{
  "model": "spectrogram enhancement model",
  "dataset": "simulated sounds of rotating machines with and without faults",
  "train_examples": 39062,
  "gain_aug_db": 6,
  "n_mels": 64,
  "hop_length": 160,
  "input": "log_mel",
  "win_length": 400,
  "task": "enhancement",
  "loss": "l1",
  "arch": "unet",
  "norm": "groupnorm",
  "activation": "leaky_relu",
  "weight_standardization": false,
  "pixel_unshuffle": 2,
  "widths": [64, 128, 128],
  "blocks_per_level": 2,
  "block": "sep",
  "dropout": 0.05,
  "attention": false,
  "upsampling": "pixel_shuffle",
  "init": "trunc_normal_002",
  "residual_init": "zero_last",
  "optimizer": "adamw",
  "lr": 0.0018,
  "beta1": 0.9,
  "beta2": 0.95,
  "eps": 1e-08,
  "steps": 26100,
  "batch_size": 64,
  "epochs": 42.8,
  "lr_schedule": "wsd",
  "decay_fraction": 0.3,
  "final_lr_fraction": 0.01,
  "warmup_steps": 520,
  "weight_decay": 0.04
}
Rows from block 4, named by matrix and row number. Rows with one number belong to one channel. Each number is 128 + 32 x the weight over its row's rms, rounded and kept within 0 to 255. All counts start at 0. Numbers have three digits each. After the name is the row's rms in percent of the matrix's.
# convs1: first pointwise conv (model.mid.0.convs.1.weight, 128x128x1x1), inputs 86-127
# convs3: second pointwise conv (model.mid.0.convs.3.weight, 128x128x1x1, transposed), outputs 86-127
convs1.0 113:138125114088142124085118126098107096073181122105099102166117190135112136117157137169193112133122118118199121116159118183122198
convs3.0 119:119194071085114112083152139118173186090174143186083082130086123122076113080026137123178146103113079132161111065116084156156140
convs1.1 058:140137080108121077133141114158137157139100071136177196115098116069161117139143124148097123126114163165055072137088132193125051
convs3.1 077:142137152075131175175135160170152122082150143120177136121177105154123162133095093150129191165148139125108179185203127155089151
convs1.2 101:144124128057105134152081133127114108206097073091141154158133195126179137142094148100122060141120150151147113180159117131129182
convs3.2 133:154166086098128127102188161208133178106155109155124089110114124088113113102117167137141142110157118080114092155134084125135082
convs1.3 091:113130104135101107158013123129092123114123167131165090131097080141185123160145136151129157107175189134118134146124151105124153
convs3.3 087:162127112150126111136179151152113125154168076131140146095138202133176135103113131186111107141208180097098117161128129079127094
convs1.4 112:097124092159156105119128124161108213141114152100137211136108097083144139142103126137109167087098168162150100130085176116124110
convs3.4 125:113157099093075091080131112140163174091107149169116055130113087127107125102075129094168129086082106124141098107144058175126143
convs1.5 111:117128117150173122111138131160107222152119145129107207121107097084144143143114116127126156086077175142132099135092169131138079
convs3.5 126:153093149152183156188126133138088093153153099083162205123136173130147125152164128161085130167168160128113154152109205079143107
convs1.6 085:136128142132182126090165133124117137110138145173076133111132149139112188109168116137112116161128159125129115131105101094127117
convs3.6 096:145101120145158161124200147065124094101149102182146161105144137116147136109116109156153147141144146153098163084155172122117165
convs1.7 090:105131100174104114141047128132095119113126164143147091136110068145186128152141128156123157103177184146122132145132155105122131
convs3.7 087:164120119159133124139169154145108104167167073116137149096144200128181137104124133189109109143198181094105125161121137069117093
convs1.8 086:126130115062169100161088126140103159192147097100150210146166161139190135146105199146141117170080156161130131146145174181119092
convs3.8 097:169126093112103190134168187172123118090164136159145080127139083101113157137108141130174171144147117110133147159142066137114110
convs1.9 095:123125107148155104136159129143058089133090173091194165115131144081151143125136103125139162134113175158148131122104136096146151
convs3.9 099:144133122148154105164122116177111154178141093107145165097118199115157115127155167147075086131176160110080110180118145085163082
convs1.10 096:108137152108065167169083135121086117111080109098087134137164148165124159084184192100110087152184115100101149089152090129113136
convs3.10 147:092091173143113159145100142099115085129128154083117140169169102166108147178135070125104148155100119175126166124136155144143153
convs1.11 090:139127109121113106178076137172113132132124188051181142121101143095145149126161152134188120092165170145181123165143155112126167
convs3.11 094:098125164120123144145062132092144075140081162077141125162124072129118124156189100093114133140073105135167142101117150148108158
convs1.12 092:125126108106082103175038132148100152133126173095180109128104123107152157136157149150162128088179172139145126164129150102137164
convs3.12 087:093130154107131149129059133083145102120086168092125116153124061119107116151169110086138145129063097144174142098120141155116157
convs1.13 079:089127154139099177146136132110061130088065121114076153140149142174132160106218142116123088169151124120098137097157115150147126
convs3.13 134:100099181132107162149112142104129085116127150090134138170180103179119154168123045128099143165110131168110158123148149145140174
convs1.14 101:125130160099069163169064130133123107114101101068101144159153159142106154094188202093117090127175112105169162124135121133127165
convs3.14 129:098058172147100170125100110081085072150126147085097124152170089150108139161115092129115169141092114176145175113114136128130152
convs1.15 079:125127113126099135116116121122106118086160120105097098160125189146093109109199176183170125140136113139175130074151117186113189
convs3.15 091:108176082105129106091125122119148176109182140165082096150063131113078086093027138122155142090102082148164100043091098142147134
convs1.16 094:120129105140098102158024129142088122116120162126171091138099086136183122155124142150115158097189187138120126159125145100121143
convs3.16 087:093131137103133133119079113095147141090092177133112113151111055117077110148134123074151155115061075156155132092134128181129157
convs1.17 090:112124112114094105171008125131082131112125158105171097134107106134178145152145137156137150097199184138130135154126146117126162
convs3.17 083:095126145106134145120072110090140123107091174117114113155114052117087116150148123075146154117053082153164137092123134170123156
convs1.18 081:129128091160099105136122131122112164118131137128139204127119092122143109136123159180105147073144129173078107144104142148117099
convs3.18 079:118110142090142137154080135100140105089114147136165120125137060136136124136102073127140137138127141125128145130153132163120150
convs1.19 097:114128107137107107165011125133099126113124163123164094133098082141190133160139144152132155111175192132129132152130151110127148
convs3.19 091:094127143110129141116080107100140129103089180124111109162115056120078121152145128072146150115046074160161139095123126175129161
convs1.20 101:122125111100076105176014130142092139123126157092178098128101120121164155140133142155145140090196182139134136161128150106134167
convs3.20 089:095120155111133149123067119087135109112088172103115115159120056118094116154154120077138154121053086152165144095122138163117156
convs1.21 108:128130162093054166160063127129133113117107097075097139157154159145087144096191198102117096120197109106160161121140097146127161
convs3.21 136:157204080106155079134152158185176187110129110163160133106083164102142127097149177125135092117161139077116077141139124128126102
convs1.22 099:123126162126107169129119127098104107114059130121069130129161145158140158095190166096135087171170128107087128087158095134129136
convs3.22 161:102106169135112161153108151103129087104132155093127138167172108175114162170118058126109150169110123175110164124156149154129171
convs1.23 108:124129101205129109116075127128106108135130165144132060155126048152172130135120134160108156115171183132136131135147151104131121
convs3.23 103:097130117097109115106108083130144171080095183160117103155112075137068122143102141071150146110066075170144126102140097198157160
convs1.24 083:117127170105053181181078125122118136128114095083113152146151159144102132104211177117120091134167104107121165132148102162138142
convs3.24 111:104045187145108174112116087058076060139134133091100137151179095153126115146121057137113151134103124168142164104105146125131155
convs1.25 096:139124100108099104163060127158105137131118181064174116111095125088152157131153156129181121102175175145169120163127152099136181
convs3.25 091:090136157109128139137054139088151096128080167079137122162125065123113121156185105089125136134064103136173138098116147153116154
convs1.26 106:120127109134092111160020128132098104125127165115172068142105086134188131157138140154120156124186195146134134148140146104135150
convs3.26 095:157125115147132112147167157150114123152165075124150155095138198135185132104122127183106102143210186093093116160130136080118092
convs1.27 088:134127115122113140221088126177126131105125150019165180152139156112148152099184196110152106123145137124179132153134157152122158
convs3.27 089:113090164126127153150068099096118071190092144071134141126132089130131125152185107118085129142101122133123151113119154103108130
convs1.28 073:113128168118122152185123127137075137098146080108108129122145143180113219118226153102127121163178118115197185117144143148132154
convs3.28 072:079093171153104132136106131146125134124128163062111110199144090175094107164068087130118149145108104149147139111134111161144149
convs1.29 103:115128103152098111157027125135097109122124165118173075138108073138190127152137142154120155113175194144142130138144148103129152
convs3.29 095:159124116149134120143172158145111116157166072121146152094138198130185131103125127186109107143208185090100117158126138075121092
convs1.30 080:118137100174106118135113128186114150085137129171128133110109074129153127162148133167115153078185129152106089163111122129115106
convs3.30 084:086135139074155110153094133095149158086102173156159147136116079129113102136119107093145143132097118153138120100168144189144159
convs1.31 094:146128110120111103165088130161118124134116199053186134110106146096144143131153150129193118095186167144177128176140154099120173
convs3.31 097:164126092141135109111193118163108173121176091180112131092129183127140131100068155166145122117187149123091112153139107105147098
convs1.32 091:179129124070126088138115125126026117158088190151191126131104093136164136133181178081152133132129185164118142142126119076125149
convs3.32 070:176108124174157123155141108116103125180176094120128174098145195135164128124131140174097130135186177159065146142161162082145123
convs1.33 135:118129182139138180151118129098137120123119147139124158078203138185133133065128187135121134183115112047129184077157146128128116
convs3.33 148:099152172123107116162081188156166136101134155079136124173166106173104175191144083106084167165097114171129145162158137158125128
convs1.34 088:135122144097153158222143133100052121101146126088189145132148099127150209134204074136119109153118156149112146090121087161142133
convs3.34 080:128106133112067157098107096155135129116111161147125110144149068163129182134134136110159125132075117168154165162101084180178165
convs1.35 081:156121139128135144147152126129071141070147069140115141149123131132106191162224128087160087124153107139201147102131122158131157
convs3.35 073:120128149101114137126068191146101107115115117037147149152127160096151146169176155105061122135098143101127087150071130124048079
convs1.36 082:176130124070129146167131127165129137113127085135124153149092149124152090160181058166109097122167134133096104148083101176126146
convs3.36 078:165121100180138128118123076090130085170157110169110108129124126126159098098107108153156097106118138137152140067092126114144168
convs1.37 096:171125102093175093153140124156076115128095205127171114078104139106134146109146105072170120109108161161148162148107104082135124
convs3.37 084:081121164099101155152088147135141098103077162100161109165149060145116121159148093088107127144087104120150152132110114162107139
convs1.38 098:134130167127120170160135135099114125125107124123149149079194151185127137077157168145137142190134127074133177072159107151136134
convs3.38 110:145120087139156121105155080097090122174114099155108137086065171072142083082129191130149109081149138075123099093091127093089103
convs1.39 097:180127115095149087158131123130059115143080190129176127086113113120141147121157146071166123131140169172139162150089099066136119
convs3.39 079:180116101176158113118156092119106145174178099149103157088125194120148129106115159176136125116179156156104126130155151088169126
convs1.40 100:118128135133176126128164128128060174142094149120163215127155105130147128109133129061171160107074166131163141113089128105120107
convs3.40 099:114131136080059134098133100155154139058108159162105056147167067187093174133066093104162157125076087167142135133163062178107177
convs1.41 074:170133138115158113129120119141053075145155166140166118156114083173146104118192113129087121126165159158137133137153090113121105
convs3.41 067:154118146161159120156131165111108066185155093127132141103120162122175128096170112194112148125182165094104129132124173056066120
convs1.42 094:142131137128158141131140129144094083107104161121127155048152165150152158072133170047147126146073156081106155128125117106123104
convs3.42 100:155117096163148138118161121099102148110171085155118134078126207098158094086072157152151122120163178100104127125144120116093086
convs1.43 117:131129164147135175124123126102124115125123147136116159059194143171141137066132186119126131186101124047116185098151151112117137
convs3.43 129:100135166139107125148085179143148116103147156071127124184159101160103173188142090119090164156095105174140142141128140156140135
convs1.44 103:132126116185141128085145131087088143146111145148108076156130050133125147114132133095170114119162132122147121120130140135117132
convs3.44 097:144128154160169149162101185108129078188151101101129176105133144115157124129193102166112135136179149103103143139128180070078114
convs1.45 084:136127146121125139164095133104080135102136105140178119151178121187108157101181130108133108170175105107161138089161064196145122
convs3.45 089:166093110161182134108118085086064058202129118124091149116056142054120098113159147153116146089167103112144107070072155054079116
convs1.46 085:175131160082127094114089126133037124185117182144177095164129083152176093146200188124100153133124200155114132121168121114132116
convs3.46 073:138129135150145100175127185127115112149168086096166173121147193149201128130142114182080128155192207118078133147142160088106097
convs1.47 094:161133142117155138126139129147101083113107165109133149046146173138150162076127171048160123124089159104109148117125115111122107
convs3.47 100:160124087158147128117165127103108150114178083156117132087113205098152099088072162157152123124168172103103121115141121114097089
convs1.48 117:114131104182143123113102126107091178113140139159114119134111061124103158094155106095164104118116099122131115139103139142131149
convs3.48 102:157121162160166144143105166107124066207132109091117166116129127105142130132212102159104142122168139111126138141117178068079118
convs1.49 084:177124130102156085101127127152061103167128167135132093159133078157154067167188129122079143115133169153108121168145097086123133
convs3.49 075:091135137094120139106130108123152163088086173156107106135122062122062109148095117067162135127087061149158126108146096183166166
convs1.50 093:160127140112130111142079133125069111179114171137187069178124061154184087142188168137109156152120200141133143116174128115123108
convs3.50 082:120133125113099148086124068128142143109086176157092072146113070120057145133115146076166134103051053156177131111117092169144170
convs1.51 091:155131168069120101169114119116009124171113172120223104156144083144156126110184155098092136145153184136131130121126107133129119
convs3.51 074:109124117098093142068144091144132130070107150174089078137116064116076141109064133102185116103064061119190115106095069171123135
convs1.52 092:124121176114096178132086135132113137077121082138094135115163145166099144099215156070119084157131095090134174117130112147114134
convs3.52 083:086077168149077142122133084097120119131113153125106108169159076184103114141076088105141165129088111160173158096127105158166171
convs1.53 127:113126187138138179157120127095132127126121134136133162080203137178122120069130185134116122178121106043127192084165140140123111
convs3.53 141:094148177124098117162083187159163138099135152076139120172170107173108170191141084109080165167098120168125147166154129159129124
convs1.54 093:164126123103121105191125122131051095138097174119219107128120113118144150108165121073135138140129174178140165110071098096140143
convs3.54 075:085136136084089166119141156107152108061097157148134085160131058142100136132090093095159132138079088104154144113105085179081135
convs1.55 097:119128177113133155184145129105103121104123107142191127097174125197127184062158151101113108160158142115147169072192079176131071
convs3.55 095:175082086147147166095158070088066064162136122167089118090098131072116130085116157168174126099148112127164126076078120086108134
convs1.56 118:130124167127133175158114123111114100110131160130122151067184151174146169071133184122132120177102136044141172110131141112125108
convs3.56 125:144117087141138127109182092111101144136130087179142123078109164096161076068098158145159095101168163076109109114118108107117102
convs1.57 114:179126106096098105066125128105101147093097083135067134148115150133147126179195112074177058115152119141141124148118111136129198
convs3.57 090:140104135121117150095140178159095106119115110083138112121146114071135118146187155119100128135142136074117093174101105123113075
convs1.58 110:151131156139151178142132127109101102107133143125132155060173145153155164069144180096140132167072150059113169109125133096125123
convs3.58 118:106136173108111140133081156141144112103129171084119125189152080159098170177156091119113147140092084173154144134122139165162168
convs1.59 087:172129136094175111126141131155094115135097197106143134063116162119146143105135138049178114102111162137128138138092098089127111
convs3.59 085:171129090155144125120177121112112149127187087160110138090113197111148121092076157166152128121179161117092119115150126109130108
convs1.60 105:180129129091167080134132127133096113156093216108150126085110127106150152128126128080190104120123177126133156150088127069126120
convs3.60 099:175121091155150125118176107114108148141183088169106149079118190120152124090082154178156121122185156120099115126153131101146111
convs1.61 122:140129192136126185161111133083125129123120126129143148097203131185107121074138176135121122178128113052133196081164118150124115
convs3.61 131:096136173124094130159094191162159139079149152083142121168183106177115176186129083123089157167099127172127154179165126168140130
convs1.62 116:106134061118082063086167131129125134134161112124100123163070127072155134198145134158109149082156158179135068171098122130123134
convs3.62 128:143081077163186123088177088121072098151136117156100118132076090061107081106154185145162087086146081091175089077062130129163100
convs1.63 124:174124105116076107052126129114082152090104080128066135145126138121132132175193120063191059121158120136175135138129133135125198
convs3.63 096:140112129118114142094122160151097111129111111084142113125136127075142110140198163113094110126133140078129084157082103118118080
convs1.64 103:084128091117081094154151129128108134177151086103155146148106129077146129165091061218105198116129147172125093149133119139135131
convs3.64 114:132171143089103125172122186136187159082098139128137133110157145176140173134087082105137161181164145150103149166195114145085149
convs1.65 069:101130139107143113189102122120036101133162150181149142095128127168118187141087085159106169140116130148111088093177089130105136
convs3.65 067:189059113157117109096172059153060101179149071122105140113127153098130153125134154176079116097145159151096118150109123080164107
convs1.66 113:111132130138075110119154128079133088129141112115156154148133122108146153120107075217122149135099157138108079093170093150139150
convs3.66 108:093133109204128093099083135159106119116191118095122126151091149085109101142158146154135143065071111110157083109072148130166098
convs1.67 108:140128114107131118110140130141170125182138080099112138139102137085154116154134067187116167130127122155163076168074138141131139
convs3.67 112:146090112184137140071131052097085093173159120145089109145100114094109113115135170122149121079079108129180121089056129111162131
convs1.68 112:147130122145116145090105129160151066108112082127056135121126152109096128152206136093171112126135089113161142144110115103126151
convs3.68 119:131168101101136078150099203175147161131130111074181136124105157094149123142187141121076108117137165068091072149108138118097073
convs1.69 106:160125138139100132144157129079078170213121187137184118124146091148125132106121129139143115130116135124134138097137190093123118
convs3.69 093:105145118091077098101139077136138152086088153132138067167116107148107136125063131080127102097052112146159113087107079162151144
convs1.70 098:109132129129113126160133129118046166201119171192191129116112101151107137108091141126116144137090133137137124102167156092139127
convs3.70 076:164108120155169093145124163140101116192165090116117175083105155095149115128203141176104152133206154100089119171142164078115097
convs1.71 118:064129121097127128106092129141122105053199110109087125139137172136091142111169145155176172127120107120198140137111089174132193
convs3.71 119:108167094091097132085165107142153185075147149201100075130104113122072111100023143114166140091106085145159132102127071157180150
convs1.72 093:067128148133141126207108130133026116127166146143176136120148116153106161120078061169098177143114148132121150098214111159122118
convs3.72 079:085151095134139098143107184143121145130122081085160146114121125071114050139178131137077122116146141109063089116136141089130060
convs1.73 099:138125162159142156153182128100099093156098160154176195101156117161183197099102167079150161186092171096129166065169112130137127
convs3.73 136:093113160132097161107132118114132110078111176122102098188166071169088177166090117112147153126075088191167162120122112179122184
convs1.74 097:157127156164126158152182129101093084164111133146181194109163133150181197105080146107132169175137164104132187068138107131125118
convs3.74 128:093119154141106164106157133092143104076111170126103101176165078156087160159086099120165164136088085184155171100141122169100180
convs1.75 089:114134114117106133143098131148167096108156056119123126128110141106124140137107176186082184137124143147085091145084059163137152
convs3.75 084:150154109101141117169159162137169174099109137126154151087142138136143143130132113171146153156191138110072152179194148144064093
convs1.76 095:059126135118119130122092128174128120044162071122081130131123153127066127130167181133143153150129085131169150138090100173120141
convs3.76 089:086116134129092152079148069129121155092120165197092086170126113140067122131050154084145136097084085179175146095109082168189177
convs1.77 109:150129140140106131147152131073080172218119179144194126122141088147126133108118131134145120133108143125146135093146186094123120
convs3.77 096:154115134163180152157116178121117108175168100122123188086134155103152111129194123176124151156209147108095140166151176088109108
convs1.78 090:077126180124123126215102121142045105123169144147171113110130108150102160121084072176094176136129137133135130101207109150132148
convs3.78 076:089113112149112102125107141156089129154107089067138126117131102082108064146182134120051121117152131119084094136122112079142069
convs1.79 125:117130103119132115099122132139170119137140088108119154147105134091142088137138155159097171123125129149136075167063116146117080
convs3.79 113:126158139079146122179136201159170155081124135121156147107156135159135134131111078161130154177185134117093138159211140147104128
convs1.80 118:143127120113135123105136126123168112167122088094107138141111138100154103142132091177112149133127115159147066165067141135132147
convs3.80 108:112164143066128119182131206155172162083101137112162141110153132159141130135117081148110138174184142122082133158205127145105124
convs1.81 108:127128144115138151119082123173184111081141071149081151098104155117090136131207121125183130146108067108179136157081115171134167
convs3.81 097:127088129159122174068159038082095094130147136182067095136134101113083099109073131131178144103101078158190162090110104134193163
convs1.82 087:114133165135098122138130123129069136186113192190183157121140086162137164129106180114128159159102142123123134085155115085123130
convs3.82 073:179077119149166104160109124141072107177184082118134176083118173114173117128164120187079136131204180107081116157140160087129094
convs1.83 118:158127124141115136105079126171146055138083108081103116157117165092118166157144155103096101112171136135127122137104074083137106
convs3.83 157:132182082100135078109144166185154185110141111118159117122093142082118104125156163120101119091132140060112055141106118132129070
convs1.84 082:102131129132139114189134132155005129141139166169149126112134099150121142139093098156105167150101130158117102086196118122117113
convs3.84 064:177084121149140118143141137166089105200152081115127164080148144104147109128179157200081139120200171127064145170143150066129104
convs1.85 098:166127113159141129097115132164143071120124097119057127118129147102097132161219123138198097137122084119149144139127132100125175
convs3.85 098:125156111104120084143089192153135147145114116057170129134112149102159125147206133113072099118123167080112077147090131114092078
convs1.86 094:175126121160158133111112131169160079114131104113066133111132143111094143155219111137200105150119080119143142141116124108120175
convs3.86 091:128155115098115084153086201155139146146109118049173127133122148109163137151205126116068101127130171082108086159101128114082080
convs1.87 085:100126135131112123190123127136024131154145162176175125123132105144108145126082096152095176141094138152131118089199124129128128
convs3.87 068:097159136107108171119131116091170134063108171157125094171133113164114165121056103073182119143059092144181137080122106188122167
convs1.88 088:095132131139144126177139133129014121156133174184154123112133098149124127133101121144106166155098134148123113074198126121127109
convs3.88 070:164107124153145123145137159148101118190146089112132165074142149091152100130196149190091135137211163115061144179152152069130100
convs1.89 092:052125133116123114140111129162137104059154083136094128148112159111069112140133175146088149142161086154127148152088109185113072
convs3.89 094:188110111121165145156149159110111077163148079075142153064117137084175109086158110197138127159198152060094125139144151078071085
convs1.90 112:139127167158142157140172131093108092172101162159174194107164139149179184101095185105142148184100165097126168075142118127115108
convs3.90 139:092114154136094159101135126100133102075112172120099097180159070159084161157084115113154161123073082181163161092121112176110184
convs1.91 108:104126117136063105122150131090122090136146104112149154145127132108157152124105077211124149135099159142113082110163090141133160
convs3.91 110:170135142044125165161174139111163148131075136164136128099159104170145161113095109103122122186189151143099168158190109126090152
convs1.92 111:105127161131116124192114130137079106111143123175173114102108111202102181114139104157110141156132093124199101104203085133153174
convs3.92 104:152086138129133139096144064121076108226101103115089128103116103085114079112169130114093134115172107108132124107108120044113108
convs1.93 096:121130142144119124173136129133035159181122183191187118130119094146123137117102129139104157143093145138124129088184157109139117
convs3.93 076:092145133108097164099141092102155141065096167156128086178138099161106142122051116075166106122051094158177132073109096180143167
convs1.94 097:172129118149151134098112131160164080117119099120065138114120144099087119156212113129197107133111079116145142147110127106127169
convs3.94 096:130159111095121082160090211168142150140114116053178131128118148107159135150199124118067105131136170077097084158111130115078077
convs1.95 110:130127119108133122112133127123173115162156080090114144138110133093162133150135087210108163133111131153145083161089130146142151
convs3.95 108:121163142076118117179129181146170171085089135120164157103154145168149152133123091129112132183184149130072136163199130143095126
convs1.96 070:050132102121115112130088121171088116113080156149104140088082134131096129181168083095087160155161110149098096122104128121127153
convs3.96 063:101198114093142052162083186128194189117073159116182118128090112167132096143173122094099133124124131113079113091160140146132120
convs1.97 097:114133141121150139151097127140160120112213101113099129146092151121134126122143189220120152138160117126129101148062099171141131
convs3.97 081:137175118114140107175145147153182184132087132120164151082132141152147137127170134153123133158177145113047154149190154121077090
convs1.98 090:146129142132135146123118131141120064116186211132128137065129175172127156090109119119152152131132140101167154137146123102128165
convs3.98 100:142128094123112110106184116147118209090172098189127115100120161122129115101065169136164115102154150113119098134137093150166077
convs1.99 132:174125176128127173123124126112145084138197182147132126074172156174126145077100139150130121156103139065160178119165164110120167
convs3.99 156:132133080108120110124183111133129181130142088175159118078105156113155091081103165134145093100169173075102093127131105119134073
convs1.100 092:147131113122152124115099129167088074125130202125133143070109177162119163092117105045167142107131143143166136131157125097127155
convs3.100 105:096111168124131158162081137104132051156078158074149134157148088148133136156181086115087127160104113131139160127121151125095174
convs1.101 128:093125100178139101106112127118107116108077108199102085106108067126089143131150125032144115120116098126110108136106141105130129
convs3.101 114:144107164162136158140093173110107050205126108069127145115156126095157140143206092149094145128146150121122155148105153061058096
convs1.102 111:092127068117071080112141125156139147153161097138133114168069136068121116198132124171090167085179128178107081165079145113133064
convs3.102 107:163090103137171158079155063087069087175168098153103126121105105067136102103129166163163087100121119103166117084068133108151120
convs1.103 113:080126097128074117117143127167137132098127097121128101169075139071111084180128109148060151116210121175106115145098156132128074
convs3.103 116:077170141169092087142101174171169180109100139091151113140140142143102131168160130076088142107109142130124110184120117126134082
convs1.104 098:111127124149135141097111129119136109089017142151081108105129132142144145128202133081147101146128113123129141127124167119127146
convs3.104 084:117133126111103095112091126136126135154076144115164103161111119130129100150216147071078081106099135114114089111087102131148116
convs1.105 089:090125119153116148104099128137134112077038142160079103098133129131127136133217125069117119155129110124118135124122160120120141
convs3.105 079:137128133141141165139171127118130122096180108145093147101146144129128158102028105179184168153151123143150165144165144127105146
convs1.106 099:109130115150129140098122128126137102088015150141081109110123129138143145140206128083152105146141108130136134115117163122127140
convs3.106 082:140120128145156161141167129122126118103180111148091153095145136126128153104046112186180174150157120141142167145167156124105141
convs1.107 083:057126100141094136117129124163123120100107119125104118133093131082101083181162097128083160141212116166103119130107163140123093
convs3.107 085:173069127105163181119161085101076066124170101152101145119139121124141134095069110170159124159152121139127144092146131120111176
convs1.108 129:110128075128093085115086129162119157137171114146145132149087124095132123172121136132083194108139141157108091171084092105123090
convs3.108 104:126118114163099127081123079114088131170131113130114110152111137104133128127161183092096084082087139135141100116056110111179114
convs1.109 075:073125114154116143114106128126082128077100100160086140124131136096099116135125093033076153153095131139146135128156153166109111
convs3.109 068:096128137146123084138123100157141169183056159165150111149142107164115108156213146101066076107142138137122126151148128120152109
convs1.110 098:073123136094177147084105127145107094095200108166072129140119174139080131106161172139113166152104121114111135145099126152120126
convs3.110 087:070146151098081121092115109145139181085119170151106080184139109149077115145074137078125132100073097157189117128110073175171165
convs1.111 099:162129155127121155120118127141120067144213204131134128082150173177122152084102116134129143127124146106158160131170148110128176
convs3.111 110:127119170158145154140072134118124041164093154068116144158148100133124150161184087129100147154102101153146165130119163107111187
convs1.112 085:089130103151109146100113130151142101078056159157080101110122129106116125154228107093108131153157098133137134128107157123128152
convs3.112 075:154115124140146173127173118115118103104191105150092145102142142123131158093031113182196161150147124137158154130152142126105160
convs1.113 092:103129133153127154105099130132141120082043131148085105109146138136131151118201120067115106161122120117119134129138164132116146
convs3.113 088:132125145137135164152158130115134119098171117135092147103153140142128163108034094177176172164147119150145175143172145128100150
convs1.114 120:108124074124092082113096125165122156143162115148144136141087126109134116171128136125091190107147135159114086176082097098131090
convs3.114 097:124139145086155131178133182144170126087119145121145147107148118152123125131099071160153167170174118117116152136201141147078138
convs1.115 109:145127075120109068117095132195112145156107111149156148127092121120131124176118138105117190113156127169164075171079117073134153
convs3.115 092:111135151076151133177131195138170122078115148115152131112147099147119116133086065151147161159170116103126143138192125158075132
convs1.116 114:152128078120116065119100128189116154167105108145156158133093118116134128174125133105128179113163131169182073167084121080132146
convs3.116 097:148115101182113118079127062110085133178145108143104124141102154102134132119157191106116095090087139147137109112061132098175122
convs1.117 103:082127136098153141092110126127117085080209139152076126153120164155087128113193157153147165135117118115121132139108087161138148
convs3.117 096:087164122073086121086136116124151194077133159168107075165122107131080111119054134090137132093081098143189112106109071173171160
convs1.118 118:102125150134111157090145126080096107111203201155113128103152143159117151095118114162115140172121145089178156128167131126130167
convs3.118 091:100135128082104110147154099175138205136106123155157105110124117157126087124116152087093097123133148083133104156133088143150071
convs1.119 071:059123136111106141168079125150137105110204109149117110125087141108092119132133176207074164136187126126071109137062094200129069
convs3.119 062:152184112125153105171139134135192160155100138125152153084111146147143138120163133169142139144167135111065164121181160116085104
convs1.120 109:096130069112078089103133128158137134167165101141130115153066132073117124198139113151094166088174126174112079167074142107122076
convs3.120 103:166083100141163161076150062100070091166165104153105122126113105073130119105126170148160095100115125112174121100066127113159123
convs1.121 114:073139141140133138166147125105101118065201189115125126114122137162137178122128092222118169180188132136183130115133108137138158
convs3.121 074:125059143121083168116147071183061154143120116114131111136150128126126124132109156079083101123127143120145115170121080141180090
convs1.122 088:083132107144100138111112130141147100087032152150079105099122132130128140143223110089129125156155098134134131123112150112128152
convs3.122 075:115144122114112086122081147143137146146074147101169108155111116130126100160221147072072093108106135114097092118098111132151105
convs1.123 099:126134102113124135080129132170158104092105159151066117104073135111116133176234103119144137127166093137147114160067145097136166
convs3.123 093:158085119151142172090165064096089080126180114174069131120129126116119142093055134172203148127126103145194147097121129125141173
convs1.124 103:105129068112082094094139129153142128157162104127116116169059138070119115198134129162089158091184118174119078167076153128120079
convs3.124 103:089176154112092093178102196164192176092084157108160134136147152186128136154148093091085153147133145145077131165190128145101129
convs1.125 120:109123078125090078130079131170113152143174120149147110147090116089131150179125105133095210101160142162126106156092091086119115
convs3.125 105:140112109156107130083133081116081127173138106133119111142112133093136122121162184099097080085094146126137106115060113108181109
convs1.126 083:122132140145139149127111125134097068103175207142127132070126164170131158100104120147131158142151141107168158138144120093130159
convs3.126 087:138118099127108114102182101154109211104165102188127116108132157126125122109067176118148112105146149116121100148136091150181073
convs1.127 116:142130087123125073131090129195110147141141113142153145134092120105129143165113114120116200115162135163174087164074117084130160
convs3.127 096:114140147079154133177134183140173125081118149118150136112148107150121126131093068159153167162170116113118152140192135154069132